config.toml
encoder_rnn_width = 128
encoder_rnn_layers = 6
decoder_width = 128
decoder_head_dim = 32
decoder_drop_path = 0.05
residual_init = "none"
optimizer = "adamw"
Rows from block 4 of the text decoder, named by matrix and row number. Each number is 128 + 24 x the weight over its row's rms, rounded and kept within 0 to 255. All counts start at 0. After the name is the row's rms in percent of the matrix's.
# v: cross-attention value (decoder.blocks.4.cross_attn.v.weight, 64x256), inputs 0-255
v.18 095 [109 138  98 144 142 132 106 146 109 131 135 144 154 213 131 102 123 129 142 101 117 146 141  87 111 127 139 145 172 123 126 138 102 122 137 142 118 118 107 133 143 102 115 135 134 140 131 116 112 144 132 146  99 154 155 151 112 124 169 125  95  80 135 130 105 139 138 137 135 142 145 114 128  90 116 100 111 144 123 132  69 134 113 138 132 122 110 103 133 138 142 161  79  93 111 154  97 119 151 136 153 160 138 116 130 140 127 117 120 120 128 117 119 177 140 129 139 120 142 105 113 140 122 117 126 139 118 114 105 132 167 119 181 174  81 139  92 134 117 103 170 121 133 130 126 119  75 161 144 148 163 143 136 166 155 156 182 103 116 135 127 136 162 140  70 149 117  94 114 107 106 150 134 136 134 158 161 106 130  98 157 178 202 107 148 142  74 157 155 149 140  50 134 121 112  79 144 161 150 151 130 134 139 144 157 133 141 105 122 178 140 140  89 104 151  77 133 141 128 136 127  97 105 121 119 129 107 165  87 114  74 165 118  81 118 147  86 140 113  92 114 122 106 125 119 156 142 134 164 111 126 120 140 115 124 131]
v.19 098 [139 118 132 103 127 161 138 132 122 139 116 150 151 104  96 166 155 142 136 150 160  92 139 118 129 152 122 134 120 107 146 104 104 110 119 131 144 154  88 112 145 117 148 139 139 125 116 109 134 132 114 164 161 122 108 126 119 105 117 147 141  97 138 109 128  95 103 148 144 135 102  92 130  79  98 116 131  93 135 110  85 148 158 135 150 157 119 131 125 124 136  99 159 106 137 101 160 112 126 170 116 122 108  81 150 114 142 141 108 147  90 131 131 138 151 138 126 120 135 142 144 145 108 144 137 137 138 131 137 112 136 125 158 125 128 101 150 111 131 135 112 169 115 119 189 114 145  85  94 100  73 140 111 126 142 134 123 178 141 142 197 122 111 144 147 118 165  96 149 126 113 103 140 110 134 160 125 109 143 105 120  99 127 154 133 112 163 102 105 119 127 108 110 122 135 130 105 106 132 149 184 120 162 137  96 110 108 102 151  89 133  89 129  85 115 119 150 123 135 132  99 184 196 175 108 146 131  96 103 103 128 109 132 146 123 103 138  84 167 205 142 135 141 179 146 153 111 110 117  97 127 185 135 175 196 177]
v.20 098 [142 159 130 100 131 192 166 146  98 122 125 124 119  93 134 177 136 106 129 149 109 153 121 115 119 117 121  97 115 112 112 118 111  98 147 105 130 131 141 118 153  85 124 101 117  95 125 104 155 129 147 137 102 141 151 115 119 108 110 103 157 170 128 126  99 123 150 102 137 135 117 105 160 136 123 149 151 107 156 128 117 117 170  90 102 122 124 109 130 120 111 142 141 112 137 118 132 106 156 134 100 130 115 102 136 129 139 129 109 142 109 162 125 174 170  93 129 120 172 105 116 155 118 150 114 140 137 158 126 118 134 151 149 132 126  99 136 108 150 128 166 162 131 159 128 133 118 118  83 140 120 106 163 107 124 114 145 122 134 131 169 100 133 148 153 165 108 107 129 136 135 143 159 143 153 112 106 168 147  78  91 122  79 128 109 121 187 109 124 151 135 123  90 128 169 166  98  93  97 135 177 131 169 113  96 136 123 103 132  64 132  81 164 117 135  97 155 152 119  61 108 174  93 131 114 127 156  92  87 103 100  97 157 126 117 144 108  87 157 128 115 173 170 127 130 164 129 168 127 149 122 115 144 160 190 150]
v.21 127 [122 143 124 123 129 165 128 149 148 135 119 149 108  83 132 187 158 117 114 143 132 135 128 130 143 119 139 109 103 139 135  94 131 124 111 134 139 146 122 159 131 130 113 160 141 113 117 149 177 105  74 109 140 111 137  98 107 112 116 124 154 127 134 133 127 132 138 111 132 143 149 126 134 125 151 139 166 107 134 129 114 115 139 125 125 120 127 101 102 124 108 103 153 137 113 112 160 109 140 156 127 146 135 128 122 120 134 131 132 128 131 143 134  98 163  71 115 114 134 130 150 117 142 159 136 145 122 149 138 133  90 133 134 119 147 109 162 132 135 131 148 160 106 102 108 152 139 100 105 166  64 120 136 114  80  86  84 151 126 110 155 149 109 176 127 136 103  77 139 137 152 122 116 104  81 115 129 184  92 164 104  94  88 125 156 110 164 109 160 125 114 118 148  82 110 179 115 113  84 147 161 110 145 106 112 167  99 131 172  86 143  88 154 108 121 117 148 114 112  47 124 178 108 104 130 140 137  60 124 112 172 123 159 196 119 127 131 144 154 182 150 108 147 116 103 113 147 102 106 103 170  94 124 159 125 150]
v.22 083 [128 120 161 109 129 109 165 113 160 117  87 129 100 123 106 132 107 122  98 136 133 137 128 149 125 142 121  94 113 134 106 127 152 131 121 131 148 111 163 122 147 153 158 134 142 107 140 140 150 118 125 140 173  74 115 100 122 132  86 136 159 128 125 140 137 150 109 148 156 125  88 143 109 137 156 153 143 157 133 153 181  96 103 132 120 144 131 158 138 126 131 119 155 163  99 116 169 114 125 139 125 127 145 135 137 104 135 116 122 138 126 104 149  62 120 112  95 156  89 132 138  87 153 142 127 118 128 125 152 136 124 119 115 129 166  93 145 116 131 139 135 152 117  88 127 123 144 125 119  86 129 141 118 109  93 114  69 126 146 130 105 145  45  97 141 114 140 164 154 137 170 141  97 135 136  91 123  70 118 148  64 113 120 135 109 107 120 113 109 108  89 179 170 128 105 162 145  86 130 106 121 128 120 133 131 126 159 127 137 137 121  95 142 139  84 152  97 114 133 184 172 133 208 128 117 100 142 137 215 127 183 142  96 161 117 116 155 118 121 170 117 155 117 137 148 133 120 122 122 111 135 132  91 142 110 138]
v.23 108 [108 141 107 159 165 128 151 134  97 123 159  92 124 167 135 132 119 140 151 106 115 131 112 118  87 102 115 113 153 133 129 163 130 106 125  97 103 120 127  80 162  84 152  91 131 165 148 117 137 151 144 137 101 146 143 117 113 147 170 113 109 150 116 117 130 136 121 133 140 124 114 123 133 168  84 107  90 109 124 134 160 145 123 129 121 115 135 136 166 119 140 140 130 152 153 163 111 111 120 125  94 105 151 119 147 128  86 150 154 124 123 128 140 169 101 155 186 152 136 141 118 159  97 105 105 123 152 118 113 118 173 126 141 113  93 152 105 106 121 107 106 107 180 166 121 118  97 155 157 115 175 119  96 127 150 148 180 101 116 148 130 112 167 119 113 145 129 186 118 133 140 118 143 150 172 155 126  91 160  32 112 157 133  94  94 127 112 135 105 123 153 128 121 144 134  91 135 164 116 115 117 150 122  94 118 104 109 117  72 139 110 179 126 115 146 148 158 138 137 149 123 100  87 139 132 105 140 152  95 128  64 113 111  91 108 161 111 137 112 103 120 122 113 102 141 134  77 147 157 136 131 137 174 123 118  96]
v.24 106 [122 127  93 150 115 130 124 139 100 130 137 107 154 149 124 116 137 151 153 151 122 141 130 126 129 103 129 161 164 148 112 119 126 136 143 132 122 137 111 143 152 110 123 100 111 128 132  90 120 122 142 147  95 158 139 127  93 117 185 120 105  96 130 141 124 123 139 112 108 103 132 128 155  88 111 101 112 126 127 136  76 153 125 132 134 127 129  60 140 133 124 160 104  95 118 144 141 113 152 157 148 134 143 132 154 156 121 132 117 135 110 127 132 171 132 142 145 102 122 115 107 164 104 127 138 131 136 135  82 122 172 126 124 124 106 152 106  99 115 112 158 155 134 161 166 113  61 166 137 166 162 177 150 137 131 144 172 106 119 130 150 120 174 140 119 158  80 103 151 126 126 129 133 135 143 149 133 106 141  74 140 149 203 102 150 134 124 148 145 121 139  68 126 107 142 104 136 172 151 162 162 145 143 133 101 181 125 127  89 173 133 165  96 127 149 114 132 130 151 107  96  92  98 127  63 105 176 133  85 109  69 138 112 111 114 159 133 129 103  74 122 129 118 149 127 155 165 159 180 141 129 155 139 120 150 156]
v.25 094 [157 158 128 118 149 144 133 147 109 117 167 107 139 115 104 141 130 160  87 133 120 163 116 101 103 140 151  98 109  99 100 165 141 106 145 132 142 152 123  93 165  85 102 102 112 126 140  92 109 131 150 143 117 142 148 119 105  93 134 131 133 134 113 153 115 148 135  94 158 133 131 139 177 161 130 119 121 107 127 123 140 130 135 146 100 104 142 108 133 142  99 130 123  89 104 111 155 137 120 123 100 155 140 159 111 151 148 118  97 106 125 112 109 148 176  96 110 112 169  89 134 138 104 128 111 158 130 139 149 112 167 128 151 122 108 156 134 121 116 108 142 142 145 175 165 151  94 140 141 124 127 105 145 125 128 119 139 125 136 133 143  70 170 149 146 164 170 115 140 131 135 164 148 142 162 105 125 120 130  85  91 124 100 118 138 138 167 132  94 155 142 144 119 154 160 163 130 120 140 128 141 137 116 169 114 126 158  84 109  95 147  77 129 137 138  49 113 144 129 134 153 132 118 168  68 106 146 152 124  68  75 131 144 135  98 132  90 118 135 113 106 173 133 124 140 129 165 194 115 138 106 166 123 136 210 121]
v.26 105 [125 133  98 119  95 133  84 112 120 140 125 145 107 116 142 157 166 100 121 125 128 106 129 113 146 111 131 129 122 135 153  84 138 123 105 119 150 115 128 149  81 147 134 164 133 122 126 136 144  88 118 123 105 112 143 126 149 141 149 151 147 115 120 139 127 124 104 139  81 129 149 103 108 142 143 139 136 142 135 103 140 117 133 108 119 113 114 126 131 118 123 104 149 132 187  88 130  90 123 131 129 108 138  65 138 107 144 145 134 161 102 134 142 137 130 123 134 133 157 129 155 137 109 143 130 125 107 124 134 115 119  98 107  62 137 124 162 126 144 137 120  81 124 125 104 125 143 142  75 177  72 116 130 143 132 107  84  91 123 121 148 139 105 166 135 132 109 115 135 115 119 110 114  96  92 141 114 195 153 126 134 119 110 146 145 134 169  89 165 115 102  94 124  82 128 147 106 107 122 104 128 122 117 117 127 158 109 159 129 110 122 135 151 101  80 219 144  99  59  57 123 145  85 130 179 125 100 106 126 147 158  80 101 137 133  96 144 126 108 172 128 104 154 123 121 148  73 117 137 134 167  67 148 144 100 119]
v.27 091 [149 129 123 137 138 122 142 149 124 121 126 105 145 211 108 108 113 135 157 122 120  96 133 100 127 138 119 141 126 111 164 126 119 136 125 135 134  95 109 124 166 140 146 134 149 140 116 113 117 119  88 147 137  93 115 151 113 110 126 141 135 107 133 111 145 114 129 150 159 128 146  83 141  94 111  85 118 146 176 129  71 114 129 121 117 145 113 122 139 131 120  95 135 106 112 131 157  87 136 138 110 141 140  92 162 159 131 130  68 126  93 117 124 173 117 122 109 109 151 137 131 153 124 139 101 105 118 117 131 128 133 119 171 151  96 119 121 154 125 116  74 140  70 113 118 139  94  88 138 118 108 161 122 145 170 152 150 166 132 162 115 197 142 134 129  96 178  68 141 110 128 108 138 132 124 135 125 138 139 102 174 149 121 126 116 121 146 127 134 100 131  59 130 141 105 109 131 134  71 131 154 149 168 141 162  54  90  94 143 164 139  73 118  81 110 107 183 146 128 133 151 152 142 164 129 150 135 170 120 171 140 120 158 142 137 113 135 108 125 170 138 122 126 159 123 161 117 105 133 154 135 130 161 125 148 147]
v.28 103 [125 153 119 144 121 118  95 126  84 114 141 120 161 137 127 108 129 123 122 125  98 180 131 119 120 125 121 121 160 110 126 142 144 126 130 121 103 155 109  93 152  93 145 108 121 121 141  94 116 127 159 141 101 187 114 121 166 123 191 110  99 146 130 112 123 157 132 146 127 137 162 125 155 160 132 120 132 121 109 136 134 174 121 130 125 116 133 115 156 110 121 122  92 126 123 160 104 158 100 124 105 151 117 144 132 138 115 124 138 143 131 141 137 193 133 139 131 141 164  98 140 135  97 117  93 119 134 116 133 119 163 161 119 115  77 151 100 126 109  94 154 107 169 161 131 155 119 141 163 131 166 126 152 136 142 119 141 122 107 137 131  89 204 152  70 136 150 150 137 132 133 166 140 144 169 158 124 135 151 111 164 157 157 141 109  98 143 167 137 156 127 169  96 136  99 123  93 162 140 142 111 143  73 130 149 125 163 124  67 113 160 147 115 153 138 103  95 137 118 107 109 123  64 158 153 113 112 143  75 112  74 133 123 104 138 144  72 155 126  75 114 142 132  93 118  79 140 123 115 107 126 134 147 108 154  83]
v.29 112 [136 131 119 110 124 127 149 142 134 124 103 136 140  91 138 152 129 134 117 146 160 130 148 162 150 135 124 142 110 142 119 111 123 129 125 168 128 176 123 164 147 131 114 142 140  94 112 116 106 106 118 122 182 119 120 105 101 115  88 119 145 136 145 115 120 124 122 133 140 147 131 124 142 105 156 159 136 144 137 151  95 103 134 128 120 141 144 147  84 136 131 140 130 120  71  99 131 161 154 130 134 159 114 156 128 109 125 119 107  98 172 154 133  62 171 101 130 112 106 126 113 106 146 152 133 146 109 139 118 153 101 141 137 139 161 114 141 147 127 164 172 212  80 107 127 126 145 110  94 148  99 109 150 116 101 116 120 143 132 108 136 130 125 143 130 131 103  82 139 145 136 170 117 125 127 106 127 109 107 212  86  94 121 179 136 101 132 115 149 138 114 144 131 130 120 174 130 111 139 139 154 121 167 164 116 144 129 132 192 117 139 112 113 160 120  72 103 108 157 154 138 133 155 113  94 161 134 112 173  95 131 170 162 175 110 136 163 122 119 123 137 128 135 167 150 119 189 155  97 141 133 171  66 143 172 150]
v.30 105 [105 116 178 151 146 120 137 119 164  87 126 129 130 137 127  78  91 146 114 122 151  99 130 159 129 143 139 154 131 140 160 135 121 160 149 149 116 132 150 142 109 131 118 166 133 105 117 156 122 133 134 125 157 122  83 118 132 124 112 100 145 156 156 143 121 125 153 145 115 112 136 142 115  98 132 132 114 156 108 155  91 115 117 120 153 122 139 102 140 126 123 161 102 150 129 164 119 163 143  93 164 139 130 168 118 123 146 142 148  98 129 111 116  78 109 122 132 143  85 105 102  92 174 116 150 116 128 148 132 138  91 136 117 186 143 165 108 142 157 136 100 126 114  84 121 107 123 118 157  83 168 157 119 139 125 135 140 140 110 126  71 133 141  96 139  89 105 133 127 115 133 119 105 136 115 135 159  92 115 195 147 121 172  94 133 139  80 163 147 127 130 107 170 160  89  85 170 139 123 135 121 126 124 156 144 120 130 106 159 192 123 151 122 158 180 112 104 167 147 175 141  95 153  97 105  95 158 136 150 151 163 128 133 115 177 117 164 139 120  80 133  82  94 142 133 145 164 135 131 135 116 148  92  95  88 128]